python train.py --cutout=0.4 --targets=["count"] --norm="rmsnorm" --norm_position="pre" --mlp_ratio=4 --qk_norm=false --layer_scale_init=0.1 --layers=12 --pooling="mean" --loss="cross_entropy" --beta2=0.95 --beta1=0.95 --precondition_frequency=20 --grad_clip=1.0 --adamw_weight_decay_other_params=0.05
Rows from block 3 of a small image classifier, named by matrix and row number. Rows with one number within an expert belong to one neuron, the router's apart. Each number is 128 + 32 x the weight over its row's rms, rounded and kept within 0 to 255. All counts start at 0. Numbers have three digits each. After the name is the row's rms in percent of the matrix's.
After each expert's rows are labels from the 100 images, of 14848, where the router gives the expert most weight on average: "patch colour" is the nearest of a few named colours to the mean colour under the peak. Only what is clearly more common there than usual is listed. The data: scattered letters and digits in many colours.
# router: router (model.blocks.3.mlp.router.weight, 32x256, trained with AdamW), inputs 192-255
# up: expert up (model.blocks.3.mlp.up, 32x64x256), inputs 192-255
# down: expert down (model.blocks.3.mlp.down, 32x256x64, transposed), outputs 192-255

# expert 1
router.1 074:090144142169142162086090148085081153125093166185093085145155080158167060165110133098104095136150077107152090074120118119136169127101086085125147147096118161121117166143168176145155080182074082
up.0 116:092107139147090111140061095168071139144125137138148104173083075130155121142145117087131101167122121138145116134119172111128108134178133141106185148095087157104155138111099130073161202142081070
down.0 114:207077157113168129112074134165166092128116189178189112102103115118144111105044162139110180172197149133089127124117089123137120140147114114092168110132149086140136124132154107171132167128144159
up.1 112:160143120160114136167094106108148189142091106129158082100147084179141118140140142154081101136141134101078087153098159165135156137052115123143102167096064152099110183118119100156147046168168135
down.1 118:103143132137174083146128111127111134104132117119167123080150165114173148152073100104113103122122165117201176161113132078058238141114189075082139097122106135079214098129157103090110102090162108
up.2 101:130127136126157026160163096163134133062102110117077122114115108124150178126158086130128110171165156041176133102161091127189123150171083070143149121112134107125128146141153129155067239085149115
down.2 111:137108145157111120123112176123142117114132162152124135152099028088095102119121180131114125140119071129076189120144142080168173107138154114074116108144122134102134147129130155128121107151054143
up.3 101:079151091133084178105121068130123142129098160131136096145132075078061162101151134108070167179146089063134133146128130098155116082134183169082152140066068128171049091137094153144109163166114152
down.3 097:057083166114146119126167164132118114106154181179117126165146156133103200101192061156112124168184167163108110075179167171089111149120155167155144111170134123152139119173093052154134068122201130
up.4 097:121109140143118129133090137143078147149138105179163082141158173157148158186096127134165119119094154115115144146132124120168178159133130119142079121137133162119127143158169105141099139148189146
down.4 100:084076153066098109176120111112160147112068204186102114166184134146149143060183116107060095148162203087149140134117151125110168143113143089093104132142137132129106160147083100126119067112107067
patch colour: pink

# expert 2
router.2 115:090174151121165129089142113169119186111102171134116091178123185113056076156124087105161150166137112111099084087110081102065103154101069131120106157132095082069096141143133099123124119157098118
up.0 087:193115137168137167099133122150085108141075134078042187131113123129108076144168146110140096112118114131093094188114100166156117151153186159169105113154104128098099179109143110116138095160118174
down.0 094:049136110141122116152092102120160143109093131129116115079142164142107161118144149125083179107105130114112165115173121149158088143151130142134094135118097106124122124107141088184108113153201117
up.1 105:129099152097152134081070122190119126142115166124132122081123089114129187109123124197126151149128130105107128151166176117148131068128106085122142122141123110093159127084157105101136093127199142
down.1 100:146142081146074120155169148122114155168155141094102118145195132164158111036122103117146088164126175140155116121094124112100237096085163117095141083061133148106119065114158125172090119127145122
up.2 088:117095184111144124171143110114152119118153135133125172063090108182114058148060158159139099111108160176134104117133100107094094110143108111130121173144104127173096112104122147143120107081229164
down.2 096:184067119138110107099168161077134141099136109149125151160125145120121144181163111128161159086157111145156088162150148111140096168101136121047168094095117185066110147184085063135091114146214139
up.3 111:190078192126100120169173184141183122145108114096107083167189134133110106112136114123131162131182153145136176161087112089151168115172108149185142161152132108087154130175160119138073149107170118
down.3 100:121181175143083160152110159155063086111102145067108124112172116152137180142180110159144186161102106105152088154116113111116082121092067152111141143043122119103116133128111126098183143084150084
up.4 115:093132137177176161153135139127104168159089143170130065128198118125141101150076085098147097097116136139172152091134176072129071087134105094150116115163132181112056126162129117135097121098127133
down.4 110:167123077066073140161200139082074094117102129134083148143123118045068147064187157124116105120158111108133156175148157191118079117091111151162067137050159130118108075179087165167146152158146102
patch colour: brown; grey

# expert 11
router.11 075:107150111171141178077098121080090159117108191205110101158157086155143073155098157090118104120166089117141089082085132144149145139135084093133120164089117154103116152153171172125181087160052073
up.0 127:096141158133167117106200152126072148116142107189120165121144133115115128176077148159123071088149134128102125110080076120123131181150128141124063102092118170154162077146155174122129135109196076
down.0 126:108152193107118086152113173103099115164093091151058147115105175095172100120022110091151137142160111117126113152122123172193149129158126110180149168101102123121132150142119096092140139117156165
up.1 100:082211099142155180159133130133081123184116106153146148099137148096103129170125095179166098156140136222102112137092127143118149145141163114136095142159166095122160135132151138110131159125092080
down.1 096:129119087083090132148133174200115159126125156100180198119084133177106082114129057171105107157139104188130164182110139174118140145136155091125108112077072105131208153096170096136086110113165123
up.2 110:131101113130058147055096126160139086176154127139144125169073179164157120092189147125165114154147160129178158178147136141145107164114100092077074104184151111160103053138109082138114103195097116
down.2 101:170154086157200145145045077149094112141119131057092152132145118159137107146128118119102127092178096133136120109152101096140135171142082136128123121118147105122090070143050125071112154096094157
up.3 092:089099127105130132139131109142105082063166147114152108113170121135152114148133118078114100212136104083162161093151173080141095185172121141129145178155108128115154117110148110126112180132094151
down.3 093:150161161185116118094082164120182072103127085087166128071127125135145036105122112106121151150100185044050140212111145058115183122141112151112151128084149126145099099151141150151116152198145127
up.4 104:083066196135145118135132140113119076141121113162133155064075123148165125152167100149133159091139043124141178106110127116152104187138125132136134137142133170159114101113152092109056122111086162
down.4 114:175130143102133100168146138136088111109182175104119105154202137133114081086149129126168157206129103118158131208107141078109179148079122198076122111128141148171074114167135180145170090166115113
patch colour: white

# expert 31
router.31 069:101169127161131119093156139101096156103093153218126072145170052156151076171125129148114134165126128077150115106096073115162143120111072104104107152109132166150103105122148152117144113160088110
up.0 087:122068085137114110148158160153075169099115141147197157137109090045157116121077170092127180202131151173107115123095088100093066155136115092120149138137124149118154096144110054104094121128180116
down.0 085:078128111159122141096162138122137119189122127164100085133131084141145092068165142107104158087121103184125112080148105123133082121167107191134158124117216138122055136122038143109106144131131096
up.1 079:141090053108203127116096131182159111115113163172111112175138125108118112109061148147147128082126115125134164181121157162139154105169137145095141064139126117127113161124120132145143100113114097
down.1 088:165096149107109177135028178131163129182190113121117183068081162067130106193128207165161131144121184076114129191165123070116036114117110073163112129166170115085152156085114065128079103147177141
up.2 095:061163104145177142158134143156141156121159124088130183119134105133162116133231140142094161080056169097158165191154111119125089094112113131085148119179160115157050144142143179102079127132128148
down.2 092:132154112142149082141079143148114102131108097122148088150111141132097117172117113137143120174164113095082094123117138140138127125099109112134130152191123095107104153206132104117147055144068125
up.3 094:097164157118132093088160137141097071148151197123142136098138130122187097157111125120111239162092101151124114154189165127100200148111067159159136136158160144181129141133102128126151149120109173
down.3 097:167154114168067121140187176108148160147088089085117128077130107117156172162106175107105111073189117177105121154116197140126173088100172111109095114200130151132106154156087104044120160107119112
up.4 100:115110112100157187108114100079146154079145145166116087152130124119105188159178128107154115133154132152164143147084002118106123170176110116128141097127131139150125128156152125078124167112192112
down.4 099:160144066058093105111133200139150123148130164152127164142152091135136064135132163134134164130123087103129132126116126076026149108163112134148167140195141121132114142123137142190100121143167091
patch colour: brown

# expert 13
router.13 071:117148101187148159086101116090092169128096166210090097105150091170142072149110141100099105126142080103140075076134142119161125143115107091126135192113126145101118150142142171184156099166056078
up.0 076:138133118087110098122120148229197103100091124122115109100129155159086104114092120131131153076165148142129164094181126096153128132131103170153112143118122070160098145111111059121100136124137135
down.0 077:091152165091171097130043107127121086123149142127122117136093128093131128171093167125100095172101161209193094153130124170119187120152129090120155081144155129159062168077149085060108172102094135
up.1 091:069137189188106141183133153140072138132137119156114126114150125157129134101114164106126092127137146123105141059173091155109108070177105103073100070171131173146156083096110173141140064087110062
down.1 095:156218134115170138108113111148170111108059107183129113165174075123128087140150175079162159101145057143147138163162134116202202139038081155126144179163094123089092173159136068112109177131126119
up.2 098:124165096111098119165145124095171169116116096083105150082120102147072121150148088136091087088134113135108158138107162176162161157119143121097116126146154133091194106131077163118166147108082154
down.2 102:141122135126046145109167157141090146144114105110201172160079152128103142100141176123142165111101084000160134167086135158122121128097157113210125074067158137138080107151132136193129121081047164
up.3 115:113147163083122100165073137126072112119141139162147085148200180105168129113152075089149139136131114134192154212148149148082094144083107179093129096132117079178081118124144113143097122176152122
down.3 114:070102140125139120127115125191163086166154163194081127158064079182124130134134115141126149088174103113168157122091125092201178135124174125107119161144148078151135140105157193099128121090081124
up.4 121:108152123139122068131181160094066128100137152148136121139187135146146085169108131164095101179177087085089121143092113163160089095123093125097111164113115122115103142119092089106117133140133146
down.4 115:063123128186135103125127129130120129132119086126148123066113169155138129085130174142096131104082175151162100124136099114199071151187126132137123090176074137121106122148156166135129130115130092
patch colour: black

# expert 15
router.15 136:151099109132093130131127088144072115067132116133104076101120142082186109140112113123154102076181115094116114166094108105141104167089092152078090172103169089082146118155173152135112188153188156
up.0 081:173132128123115062118106078191154177190114132128109162067119146146159118142131083173132136113087125170100116148151141147142124153135151171117128112147111098093123138103116131150105132132121122
down.0 088:085146098113116135163106129087090147199042155147095159097132133179124156143064184118153111122126188133109104108143124098102174039104160109132135131176100156115171101153130116169133111085123132
up.1 102:099168117141119080085141143120116229143128137092123090115092092133180147161151119108149106131131124124143141140130127076151080131123122117141141177168131096069117130127130152079184127143130145
down.1 099:097118119175085124096149128115143050106108079101143150129140124137139084175180159072151144139133074099084148054115155124153152137076120125147145143116088105142125165159114150125150163119161102
up.2 091:118112118137155208111155111133135144039142076154107058213179092106099137136161124151106146105162136122123152176108183103125164176108124099115202125133135120114131135084174086123132099117111087
down.2 096:100099096147092154121183136094157153118130142095133161106086140103133155147036122146144086136122173128095083077064108151052141108113123105191153135095113124150138169119094130098161127099119141
up.3 082:154126112106163067095125123133125141162085180150145172078191072151073157176122103134080149158124121083113163057148148120157113105074131139138174126160049131138098151145104174174115088113153096
down.3 092:119194094129133130133150173111078145139116100110147113112111153118135152113202148204158100086145100116216171122146194117185091090157117153091100095110123136148214077169153184142145149190109144
up.4 093:056154091095101104105148109172140104074123107103161210084140143199101149113172102230097150139107146193101130236120141134126071141184131128178125125112140133109152135130124127148141150122132073
down.4 092:150143126143170142152163110139136132142163124113122162139125105137170088166115130115082126163118073076088145143131109143150155097195092123143145140165149088126096044105109177094125135172164171
patch colour: white

# expert 26
router.26 075:116156121157147172081099131110087162104121148206107106131166103164145081159087131095098094128149104115135084063115159114162122130123106093165148152086135151110103165145147169169161115188080101
up.0 083:169142141140098126123108120122096129152156124149108123175070129159072201144166152156128087159106161117121142182119135159143083150066120141118131183140144151131160150102096100131147154150149198
down.0 086:123168130151154104139128165107101138079106154134121113109119056176127101151130082083176095094179089100087128104137119119118114105069038107128117201174143147136119130192178207157126101146154127
up.1 091:065106129108111095119137114116126135116120146046175174133141141118156113119075091088114088062093104137114139096122185109138201106140092099141103089115106190120135138154164112119122146114016086
down.1 096:129110113166099122070186149101114115128126151137140123139106092193175068125117159091135138134103169217089100111108123149166130170116198158145125167130129082113112080138129087152147065184127183
up.2 087:113151113134103093128126121118127162155123119123200125091121161157092066096104210097155137095098096149123079084130129084145103162124138135132121213133105152119152153155154104105159051136106151
down.2 091:068138142091037177072123124100168137114073118070100116121082098172073119139208132163109144161097161158103151093124127114108104135137168165159171097124123163122129155139120180100112142105140066
up.3 102:152178219105139151105100128082171128165114098023133095113173159108127124163136086139149151031116127138134099028165082153143059169140079137164165092118159108109142082106110108152132094104206104
down.3 109:065135136090034102142114149069141127153098184081116125133092045106096119110063137104142151085131134189109111111109153139132128129128147122187131098086097155073113155123096153182152065156126145
up.4 123:156158085121073157123198130153117175130114162082096125142120123113106116143102084150118134169133082104153049145113104178104102120129139209097160084087130146131142112099117116124128135135178036
down.4 111:130143135157046078099176164191123102132131133095101108094071145134118107066162169120117134191124089151126129157105129188051107139195097085152130099099106127116160084085158116113106098129184073
patch colour: pink

# expert 9
router.9 125:109112102134139073102096091116183149124104117098103101196166125132063131072118197149136172108138131158035090106130130172100089133126153126200163106114140050088127189160110109148155140104131168
up.0 109:107099089115090165230154082082134173105105131134131156143109120126142091084123121170148139132151056097114144147056077175166150140120115132161112121168125146132107135112164162170111146183194118
down.0 106:122080132117112134121164159128186124149150116150107127143100128128102174169121115117047105124150124153063095073135149097085082109195153133135130119083126124132127166114094176131109151161107122
up.1 090:153110165107090112146166115121099129093085169080159075093119096140161164080053142107113110132162107153064133167126117134112133096046057111118081147139154164119155117173095128156123122077161154
down.1 099:071128084151089116115151150133110171102127160177139159152091169125147079186133145131108078105116149111115135128174139145131138124190141154109178163163094129069129089160152124104131123118074111
up.2 086:155156125068162215173059137150128100156140133093151081112079102096148099135077145070133164147128149098153051099116188122144135097118118118114137176056165048083075126122153170168122133164021128
down.2 079:159121147157135121105084151095141105116129136101089124109082132186114155131134072135135114129168107135079135142112105178101136145108163128122100072120166196159192158124113122167135126156190082
up.3 102:132102182161150120205079106128105191174125079125113119126145135124095105086165147110106084127109142126146058123124082148129111091120150108169122129085095113137152112107162089088153147115090119
down.3 100:034173150131136133122167157138109082103201138117124127141082147118127104132132122132068115139076180073146138127123174075085181121129085089051142132108150104132123081101154114107084083135147066
up.4 103:175049172150072177080117175154161141136112144103120141155088112176141073142122139101169140119115087179137091117086108129100100141121132162095145161138199102123107147109153113144139074078140146
down.4 112:112246061126072087177165085131083068149063094161106140116108078070088147127130149104082102117079131069109157160134151121082125071065077130127079058115117129131154072090111152131134145145120100
patch colour: pink

# expert 14
router.14 116:106105124141145157131085147104083164141083131080167109127160070140167105117105127120108105122162116158127155111106176144174115119191120075161151119104164183203154123105148139145149053116119079
up.0 108:108122189137094139153102115154116121178128128152076113180141090148138091089094181158121076159112141124094139176094134123126129097165127141160134092067155186196087103080136112115132116117072117
down.0 101:169148111158182111161131126150142097075149148062115122100122144114100173176119041102158097149131149118160105153109087083117149136053177156105109122089088068118117075175105098126123128137134131
up.1 128:133109082109174193151037116063134137204113099068141162107145132124117151142166163103115127134171079095071055072148107118103165138113112141204080132117144114154134079143144174111144119145148086
down.1 120:115090120101095142121199126137097130093162096094141068181096148069124088116149158153164147144137105118093143099084143094100183117214111132153185122166136113120130118067146103171113179155106158
up.2 082:161069102076093170160105135107146137093070183138070104174147115143104163168152145105045158144119163125105151136110171112180187105118135180162110098117120162162053121117118152125167175051120155
down.2 087:075168103035110164136172097111188100116144122149058122194103118151166181127092123114101080156170075113179134164138092069169139183128112125087138126134087135149086103132084077120137138139152131
up.3 098:141167098110156118116070114149121110126169136192107154090126124119079111092150164180111099133095165171131158108226198118155124106128160131135104159159102161143139119136041193226134135126113127
down.3 108:146129136071149086116174140120072159150153153042139129124111150153111128102145104134133136126115098147107170134082108082107111156138125175089102128162146093125125106141096103114104172110119116
up.4 096:153158150124094153140077148090152121134158138126089123115131079126150127153167134073223127144133152124144155098156077096078118062164129150079104127080111150159180179124098123065093159149140113
down.4 095:188169166076103116122108117058167071129124096121148126108088130173128103151156105143151119081112127138140101107119122091137137154173130076124116136171147164076156165133168179114124109145078101
patch colour: brown

# expert 28
router.28 077:100163128149150151081099135091077142123122160200100098129168085170148084139088137084097105114175067108146101063096147134157169126076080093119140160125113157137103156150148175144172071170086103
up.0 081:117098111108116180152164116075108164129116117155111112117096129107083142050140118121167152132111095162100163106106113107098133115103149128166129119146082094093123138130085138112099133126188097
down.0 084:120117180085120132163123094168190144094070157125105065173087095080110085048126105088154132068162068156095141116108128121122116127132137124101080157148101151101095187149106140136100176108125189
up.1 083:093091207081077105138097195095173093171143121136083231090108134126068165117151203167098175151115126132121181150128130120090157081106121102112141095177166075160139130083096117123112122156133099
down.1 082:130104136134154139093181160151089144152087109159160142147201167096158107133165102096171117091174088083119115169125185179159130154112140092076101098103155169102128216129117158172110119148084081
up.2 092:047151116109088101138140174146175110091169170146071107145068155098123145123125105036131150090154156153146136136153167097072198129158126140079200136183074141081134127174084130081077145148168122
down.2 090:165069155151099139175116118174153117108103098178111118140184148176156114117118159150103156139142174107181149134145109186093059152121157131148110118140135129116096104148090144043149140090049129
up.3 102:155147127119159137113120084086125110129205165154185088055110121156102185071100084140114144129137129072115144162120102145126123107075084100064100119173099166101129115187104106138138066150119102
down.3 106:095114128122129139179138070096146120158091143181140126101095155119116117109077097129149158060121112140076087144133107156110111122180143136097142143144150121099119125124182105071124138149091066
up.4 111:188089159149194159090185121135058153146182121156170148055126096146125126140148163124174095124130154095141171171108125111129160129175105128146084196080147147128148159091153094087115142119114145
down.4 105:145099106081171135107135126103188082141140159131118112195171149122122141139148107121131122106098098062150143132150090076120125116086120080139118132158171111169088131160070157142104145120185044
patch colour: white

# expert 20
router.20 091:098138102113076153135161196110073139115095119131158139162161138138172060176057183108139098081153124099125153134104181117191085097085109088136186144123134168126175151086137106120102088178120087
up.0 113:070133118142179171154159108115164146102094079196071098139183093144121151104111153136152117095142138140068112152134164147128189172153167110128084077138159150131169117169116067125143142140132133
down.0 110:149119133106157135206102157083089091132124200131168156093154093124133140111124113138171116087119159146136108103101074136074096126158142098163100119142152118063094150125155188201112111167076139
up.1 103:116069111116113117115150122103176146151132140126113075125169161112088118109153084135161101151134148162107169148071088138106171159181126191146118123110106140150138120127104113142119209153148105
down.1 098:061122100095160115150116144112171153110166145219167176098101166130158105100174143125097100181134113151158118076153046129150148098140045112088115130106137115115150102121079094218100092091156117
up.2 085:117124147149205061139150053160117107192126112136133138136116129127102113090147134149182142153165113095120129155153121183108180086137116103124126094133084126145110131133105100113124130141144143
down.2 093:107072131120097114120162145104082113115151161104062089024100160137116168167100084159126098142125130169166144156154063130144118137134189138098163147124141146155130178108149101133125124110120147
up.3 109:140103075125151108119130229151147093128159099111120114161125103137053138096111157128154062120120114084092149138076156099146112182161178143138096138157059155142099150108134082123159096162096167
down.3 107:166182143122140131073150113097184131143096189119131082128166138180123127142159114088109103081139100158105163130128122096100125099190146081121118133093134127078066086107110127183154122138104136
up.4 099:118145114088201164151076126159120200153105153140165147141143139167135181188132133128146153104197084044130153086130125095164089208140087121128154156118093162077105146110131167150176041107126129
down.4 100:108129187133069140137155176079121091106153137082133141111161136070104081123087152143117131119088153156130096135095125131131073138122081143128105130069131084150121079135112081160157194097156096
patch colour: pink

# expert 19
router.19 106:080173051111165131152102174125113153122111076143091133165078100099155077165147092140083145101125137131056119068128143114143098161172138116126119184135056112070120142102133114156149115138048095
up.0 092:089099197107146104133151176126072108114156185098088061148113128101128125120147160074140150132140122106110109137063093170175156172101146111123154142134200155182132098154122141177149152144166110
down.0 092:079121115159105105105155146185159081131134104201149149130152141204102175160093119117119077115139101083113126128148166108115152120156107156125122118126107151148131135197121094202139137158204142
up.1 113:127142095111099088156093100120105154078142094127139088092061150120140140153162138118137138112099183084098152111087151143091057163110126202092078118116141101149126101135115130176088119131031107
down.1 116:145145134112186172111155129176141112158157199083127221108093113151131105005137159098163177150136143118106129105122123103178137134132073115158158113115158115127142164128137147127121143111121122
up.2 092:108127089120106163051132146144150143120174086132124152120148076125134155150065093132161099153115066141094158028032197200096147072129141144147113113133094116154143088081108139166124124130158162
down.2 095:136136114152073153158068155094122166155109125195155155218119130165132122179149194140128116126157115103107116148126134152108173138100105113114139083051092124116137149132141118138141163107175153
up.3 105:094085083135106174139104125139123112152127150124099109139173123118100133183131082157121052149100150139097142141120111125078139101182155111155120096158157116060113187158157171161134127096098139
down.3 100:092079130084089109178131105105123155112128124141093118131136115069129133127092096105095124135079144133160179130154102095104137139114107088116101166160123120137100150110189089040132093165190121
up.4 097:090126196140166171062177163115114110137164089082120121103151114167161145131125131161147184108133139156161126178107115160100106119147091102131135148119121068142197142061128129080156167174127159
down.4 108:071144151085134090148147175132123173148142093122152084124164164091180146129071077104167132110120128143186167120128139083203123134115152087177183165096170159133123162127134066154093128118098126
patch colour: brown

# expert 7
router.7 114:099089072133108132144142139093064151121105123114103112133127069114158118168119178121122103089147100083132090164118159158173105112094081114138109159109126177120148115161162117210145094137117082
up.0 085:097144145169142144122144162104175121109115192162117142116103126072086120154166100167196150117104132149197150173186133150078131201098115133039119145194090130160073148079162115120152207152111127
down.0 095:116118111143150081085095150123129056144144077117045129110131112111135096125168202088144158115184108182137157117149133127103126158112156104108116131136109127112194081096123090136123177132141108
up.1 095:129082158149129120101135063087098110163069079087126073124111105111159097098125123153159180141142173112136061101101159123116112110154132134151132097138132175117153148083112156188099086088155126
down.1 102:110134108087100142127148135166093154133125115119091133136132157190117146167137070113139164125142110181144169157164088140160165123125111113083143135191159149148094127140112072099134150159163099
up.2 109:133130124093140119197149173148171214135136111101183136117053148125130137190183146100129109116167130107110137125142136120132118103149126146189092122134123179143180090147141178147077113144087162
down.2 107:129121109139141116060077129203115092109105085147094108094122190137123127092136095157122145114120154139147104150119152109117209151095109113072157132172166092182127137126124135155131083166116097
up.3 099:128121132109125138101164122145114157155065101152169211130134211147179088162153124147135113197153117097146090147188136102145109116110175202167129133149139079100205128154133099104162113103132112
down.3 109:190129107075151124131121130134089149137135140171147129160074131121118147122180129166066113085139182165111114193126132111134125149125098149116204101157147078120124134135164127131095098162061133
up.4 105:096158174104176106142103126125113094091118154061102079150140055131175128122156199096182162110074097112167135061112180057147108085145125103144123186179137199130123102114147092104193042157101164
down.4 110:178137114160102159155084185133148132124164152121108178152117206134085155122053136126149148183091159117214117045112014111102139126129118155105144123088178124147105067107085121148145154154149115
patch colour: brown

# expert 18
router.18 071:142159143168111121097138180101067167102118138171083065155203111146165077154088096117140091129123129162142096106129100103135146106118096088152126136103124175123090162180152170129137093175083156
up.0 096:136126116090149097183104078152135122132135127077138161130200142155055130076178158161064087147141081119132177147131083059134091126151115137123105131112125060108099125139088097108138079137092101
down.0 094:057182064044119101093162162104202135145157162115152182084065136060139160064063125145094143193127143121127121132104128134117129101129140170087137130077157060158147100148120109113146146130176139
up.1 115:151088130151062103118093121093100127126139154091094129134070171167188125122098171151119083099109156204167140027184166133170102112119131111160076117056133109101124144141136112084187083145114203
down.1 109:074158099123127134132190097078069106126124123075124108124153125048122150137131110135104087075177119161070161082126114153135116102062189139169099117144074098145192115160120123177142159125158157
up.2 098:093128106155124156118184141132126095188119094157160180144093141143126109220019137135110127144121156126062145059173149118184128138171133129145165128128156156143118159156134125128180146093157142
down.2 101:129132126193116107153102121115105153120131062156132098174166077141123150141162084105122095135175111100151166152126127117133142148160091156180115132165129156139092113129151087152091109183090103
up.3 091:090130179115135119115111152111067141114083077053078145117178136106092131112126133120092130088143083202108106125137109132111190145122138141142166156148116132096069117118093171093191155136161119
down.3 098:029158097137131108138140103096144096158154114219104083181109118174166127109047136127156188097076156102154090148121134106121107121136175185127114128161131122144097106128138126096144090149107107
up.4 102:111173117190097140074106174097166069185079113137145093114081177151089128081117123140104125103085126120130167121136085100083087096125108139113160109192180092216134171153040129159130144106145175
down.4 098:119113132096173133134134135157082147104161151120126150094166139117152107147216107164115086154152098149117119142154157101153124171143101128161121117089189148138127140113132103169182127146090129
patch colour: black

# expert 22
router.22 108:085148157136158083121163115128134123111133141152115088153139162128144092078160108174084136200108199113119108145195132163105126125146186160127137157179150105136089116162144168178113152127141168
up.0 102:130174137168113103099118141147111123110111070249116151126173109163139114112100108170147143110114151212156144127141117106167105152154153106148114133128140100154180065132054132145119158097131103
down.0 097:181054119112140138128165176161046106116095112147054102097050128154098144110163156164165140130107104162156158146140102097126100131157133132137105144082101156167086087120105170179113108192151127
up.1 106:101136134146173072122153166153086093135136172166139122128151130093115132075211162165106125110149094099096129075168159148183151150108118136109148119141137134124089138137102139081103169139078127
down.1 108:131134172169117147102073123182108062158153150164175145165194166131173113164050135097096094099111181151126137137144193110159108128131124138137181128113076128140107121117112094135136099105062098
up.2 070:164147147107129193108120090121126147079171145120138060179107171149137119139104119045091137100159105136171124126085129113158073070156147168135193179080159098124092042088145131127142115089148094
down.2 086:156121101185176174144147075136182135110159081128152139157172101111167192085133096089119122173114089153064097100107152139134159128164086104141105116145146118148109132090104128132111204138202165
up.3 090:121093069093122158127082097130097097162126105087141103115052135107134077139103117132097104087169145153103166127130120105159206123055148139175093153063138150200177139094142124118129146103133090
down.3 100:082106148116148127142104128137131128155169194106119094133173166071120181170138092159156081130107135164103119085124170076114083146179137097134163153126102084107129183085075185174143076111161141
up.4 091:169117110134088093107107080134162109145133096127145151051145145161164096101045173128054172065194142125132091084081125133138129108104152128194090089131136140149210151142143128136171174154129118
down.4 083:165101060150109118097095132180176101146176163172153113153098126102118085131085137150184089088098122077134174154141115130122106182124124124097138077147104143156126090155152120156132151116117152
patch colour: brown

# expert 24
router.24 119:137101126163161136163104121141127147111225127148103154134093111099144136126150093067102098115178100123186118102094169109104145189215109184134179079104125089112133099129151157092123178151108137
up.0 107:132149125122140154131106200126131130142132137123121164125196114077150148179127119057132106117085127085180102089122171093099115215106117093121172080087136126154158139151121145066145055110130128
down.0 104:085123100188135162155172089134130164110105101142178096182097112154135193146109128118113154125138132128110108059107121178130149123145151152110060131085111095167121145177114132181171162132135114
up.1 089:129111115082133055090102176117124118118124184155194136119116115128183132166112143106115106133183123163119112111146152134149131127146125143100139155143118191131159187141167118158143105078145136
down.1 096:124082183193128116120199162134179124127154111098102081142190162160113127175143131121109125119120116076124125154125210089106107135123144107154098108086114154191087122129144112105184075138170113
up.2 101:141137110110140052133115089145117091112185142085096145138109081117128103179118113137166165120162104152116096189124084157111133104137101117176138166104112140196159152167112141113084200078125051
down.2 097:077105144141130131132042062114135115156129130156141128159126112136124152108090107146167149115104152156105038113138153145101118150131130086040110152113172131135170116169068195135150052135120115
up.3 089:117169107106133100094120136141178184197097102079116144118081115155109171048143191144156181206106129088110136105133152126129079088157147107107118120161099145128133110166164170151163107109200182
down.3 088:124124138157126191121122139114090089134132190119188143104106082102189090165203123147113057123074124105094125173139145104183158139131097206126102134160127133123140130179120089118155125137100128
up.4 094:078068119115124151155111190083088116169164145175100146102155148124178123101188111152093141137134150162132127106153102097139148090156198177095123115089111144149140122138128172131138092188115107
down.4 087:136231076081150140129138100204142126107123071087200173165103174111145137112120198111146095083165128106140123150127102107103079106068091151125151167105141101101164145117146086073163122127063127
patch colour: white; pink